python train.py --image_size=32 --init="kaiming_normal" --adamw_weight_decay_other_params=0.05
Rows from block 8 of a small image inpainting model, named by matrix and row number. Rows with one number belong to one channel. Each number is 500 + 40 x the weight over its row's rms, rounded and kept within 0 to 999. All counts start at 0. Numbers have three digits each.
After each channel's rows are labels from the 100 images, of 14976, where the channel reaches its highest value: "strongest on" is what is common among them. Only what is clearly more common there than usual is listed. The data: renderings of 100 made-up gadgets, each built of a few solids, in any pose. In brackets: how many of the 100.
# convs0: first 3x3 conv (model.blocks.8.convs.0.weight, 96x96x3x3, each kernel summed), inputs 0-47
# convs1: second 3x3 conv (model.blocks.8.convs.1.weight, 96x96x3x3, transposed, each kernel summed), outputs 0-47

convs0.14:505446421539519482510428491574496441491487511543439444452549448509522509471505437540486502552505460612530401496477457559577482493444524490508560
convs1.14:474563472458460452489491444465526542516455409468531473531505477476435512439510480460465504458482499470514507516512456479404519546565468458528454
strongest on: blue (25)

convs0.51:437428476547434450521530465479564434487416531448527486518446452489561444503494503494420494475441525503508526504553514473496500465517440486470498
convs1.51:532446451586431504427527486460508449429466615519454462540459493508492519461569539496488505521514481484478450458479516485393529497536506505508508
strongest on: green (26)

convs0.48:541492486511507492482523505434487524489458518467515447465472485497472522515487513517557504451471452486443480554511494503513396421548538517595523
convs1.48:523514544452510511513473530589501508510515458461458470554519488536565512518542457520469526499554515561516478565493506543520596477464505487429481
strongest on: glossy (82)

convs0.41:507445462470458478497494439457520584408417523495554479495437498489506472510546639486506464518492506539490410534539525512529467518467530476474540
convs1.41:491428472473508496529448564436484460525554440507536486511486482432486460509545418482492535454475475524518526540555491499527563423541503535487560
strongest on: teal (40)

convs0.65:455472487461445491493499469499467485464493466508373501486510509538521497520509471497480479492557483535499503531526513556644368389484461513583505
convs1.65:535454484507516499524496551500483488533541548512501503537512504501445482524511492497513522472504503457532543477489477438294627511536523478442535
strongest on: red (31)

convs0.49:556502548477549498543537520466471569532579487539530534510565491584506495526560599497459482529568540507513567459492514453485553511471553490477482
convs1.49:432515510529451503449453433510543445472469426409468450509436466408524459471444423477482573495445485477492467472498505487490504494519435492507502
strongest on: red (30)

convs0.20:524455492489532495479506503480465593474484500484490499462485482460521517502486460521495479447537470506472554558485521519492575513487447498395470
convs1.20:486490519482488553545552469530571428474489521533537523595457534490525524526530491487525550490420483511513442452505432513497413472526461569560535
strongest on: glossy (65)

convs0.1:487500505516475494575454446517477530472568498522524473486557543416504479459541488521532455451611435484549480535507481567533491625529497521490522
convs1.1:444471486479470505545521510482449453482499530469515444499522506462508517704526552567470501556475533536562500514535487513454474584522532479459530
strongest on: green (70)

convs0.64:529443487567492490510505497477480514481525536438448473491508488542428451506475539516510521495477454533554450490448472536519475536453610471474573
convs1.64:477478530482464493527435492398498520559441395478515461430505474473512555482566460482426509429552507529506512569470457443402551531464449488512494
strongest on: teal (33); green (31)

convs0.40:465484496471524476514469411471514459471504548483529488479495459517489518532481474550566465575513505419473519538531535486467580478558492431472464
convs1.40:492495486431475524535466423393507457441498539442479465527496500521499453529524458477502469567507450496490520514439523507480486454473482397488408
strongest on: red (41)

convs0.72:472502546544508508508470444519497453474467527588572509510496453465528516520500544535526475468525503526532473497502471494525469467535449462512538
convs1.72:479509469571390448515506492480570490482473521471525534470470474483488549461484488524485480520496574505559488483517486473510495548522495524558543
strongest on: white (40)

convs0.19:495496496466467526467481510504459515464535514477494509530486497453513550502528490493501504494511476512495578487486499521508509484498522525464540
convs1.19:528499487503471410514537482450560533549515501529542499451508505517487393509510508518512456522486484498563438540490476516535470468507505494564434
strongest on: yellow (30)

convs0.4:516463516453539580515478452506546514468527451626491474501515440472517483506540577497471499445554489460542483532462498515483634477501483542513482
convs1.4:424515524546503404477497560486467528471421555479484480500497520491468549512473410502527531497428481526481486523522489508569414512535522485440457
strongest on: glossy (72)

convs0.84:502453509538446487512474457551537489503441517475506601495480479507525456469551446427475450539517467578528488458534530456465511485454476481555484
convs1.84:550461467448502445507501516453510416560518471562510519485471457497611472485498556541474458466460564474547466468572416443475480478564499452459514
strongest on: blue (25)

convs0.28:495581529518526459413491442593520421482430509494477435561435443472561538465458496535526525418461492523485454508454512416490493487561434537538513
convs1.28:468510451598462573493437474485477512523482517478489514470526495470499457471511496477519485452481507500473507470576492463458471499554434470499510
strongest on: red (27)

convs0.73:511486502481496451425472568472503577493485544448518467491585471491491493446476430417489506427494549474537580497475466465494493566519478481481544
convs1.73:459458535524547528527503451502556449503469454543569466497477454496484472467499520524519500474531457516414486473556555517571501472489441588504561
strongest on: red (38)

convs0.86:501516529351459494492471479508463524560518465536458532494490543478478476366445501438464478573466438522469559560532522532453552423526490445504470
convs1.86:494489488438517492451457466470539463430531580505531495522519519487484519354497466470538521508505535465494451496504482531537518592484553549523409
strongest on: purple (27)

convs0.42:518425434518487453527505450564481458451454521539480464480526482397475469507507465489547526465505467517523477540414476528471467531546477469459516
convs1.42:471476507466464560495440454476487432438450478462531473518503424455493497420543519458472451458472527464501404465569448400441528544521500536543506
strongest on: blue (30)

convs0.33:451514457522471440482447510532513454490453448512513414464443449494481481491452437538401469601503570500489438492521495520520505445540529522512453
convs1.33:489516517468448504458499457591481482447518457399454399527506498528482532460538456510514552554486441477482479557479519549441533487562516505519498
strongest on: purple (28)

convs0.74:511420494453523522543507429491494477489466619455493592543447445541499463463498524446567473493541524471512516491432456473469542448462509495499470
convs1.74:485486446536462487454465481399574470520442561539545514534512533464509515462533532470520526483469425510503499542496461421477499615468416511585465
strongest on: purple (56)

convs0.44:515518497505544486374544513510512523531572436531493487487541450581518521430466513480524498501448456507438508461422502533592527454447466522495500
convs1.44:519468554535510488490485482468486420550517500479534492459474483453479538420457493496460533541536534505466489541478509486517494518561524506483438
strongest on: red (49); purple (30)

convs0.18:505550464388495490535505552525518528501503509512540529454490438498519491481493473425518441483449492489469594481531512558535566486541543535533446
convs1.18:545472483574481490469468490468548478416535506498474442567492499585503513477512480542530530544470472534533525485501495506474448567479495511547482
strongest on: purple (35); blue (32)

convs0.91:532476459541520515434587462527522526513539549470468527516535527519537481514525493522496502523445541564482513521519505549547435349567532483551564
convs1.91:443530511502463453509515512440461499454448494519480484438516520496468468540523535505492506525550502473484462592504499449428575464441521494438457
strongest on: red (31)

convs0.38:447472518486503541493458390490442483586488457519474518583474511508556514531530566499500503497503508522476526594486453465603480461511599539584510
convs1.38:510507501510514502525566670553534584433517519530538563383550477478446519494494436493491540540516489499540513486477489532434494514532481529464525
strongest on: red (38)

convs0.37:516509506461501522517527519561507443494497492521567501479494554521467518471474452468521527503497399486501433514461484545517515559490467556530483
convs1.37:521459564441564540514491420479546524475492472498521460480499549531508493544554492496484506474472554471511563480501504504536503474460524460494509
strongest on: teal (25)

convs0.7:492433497536565523523507449534521465536507508442416509516564567594472512464461527528555494512494511519496435511522500473464519545469533490490481
convs1.7:514437521489453498482489524496492501537431531498470469502495526494473494495683509479519514527507520501480480522423479471502525447515496503520488
strongest on: blue (78)

convs0.11:473425496425494493514511495484472517527457469495417487492525552457457511488472477550544460495505446527482485506437445463599521412523505500474488
convs1.11:514479569512504526484422470486618481472504514506492559480483554484509502481509487468465591528550489483422500617489480562367501491451507500519480
strongest on: red (37)

convs0.9:506481490447622501469561480533520527499511505492537448517543432554482510474471512534466481477449432484467592507467527507555536465461552532502489
convs1.9:486611480606570454499477514431518466545544525503532491451471470509520480423434529512482476452474532483507573522512501535483530515442442492480431
strongest on: red (63)

convs0.90:476475521427507500457456423483435500478476474550425504511408507449501498620529426498526533533481522432536552575478508530498454394493580483495516
convs1.90:544463482566512426521507525575499529513497517496519529489528533517441453470474563509502447523523522539456513371570541493526535500540524528506551
strongest on: yellow (25)

convs0.39:513567497469479487532552493497489490519480486489482489500503486471530495478547462549512474477486481537463464524471490536496509525538536502498527
convs1.39:472501497521518551533482461515482549449544489499461482506505482513489527492454487485500552528504514410526509490510507438481458501497503462488496
strongest on: yellow (26)

convs0.69:493429508439494484606477490530485536475578516489541501481600610479518537487448478503481459543551458489527474516515467491512560550554484477493500
convs1.69:541514549491469495529501488396520497413475467462469501464474473486496467589548473513516469508442516506551578546426434487496513479437506497548519
strongest on: green (77)

convs0.59:531566442517554523472530509548502455494558488446431541472443424492505502439431518503582477450513472411517464523446532458524488459507482500436460
convs1.59:482494453459498508430541462561448527546545531486466438482587548469490443455484475496582470498483511519427502504487448523522510593543470511520500
strongest on: red (58)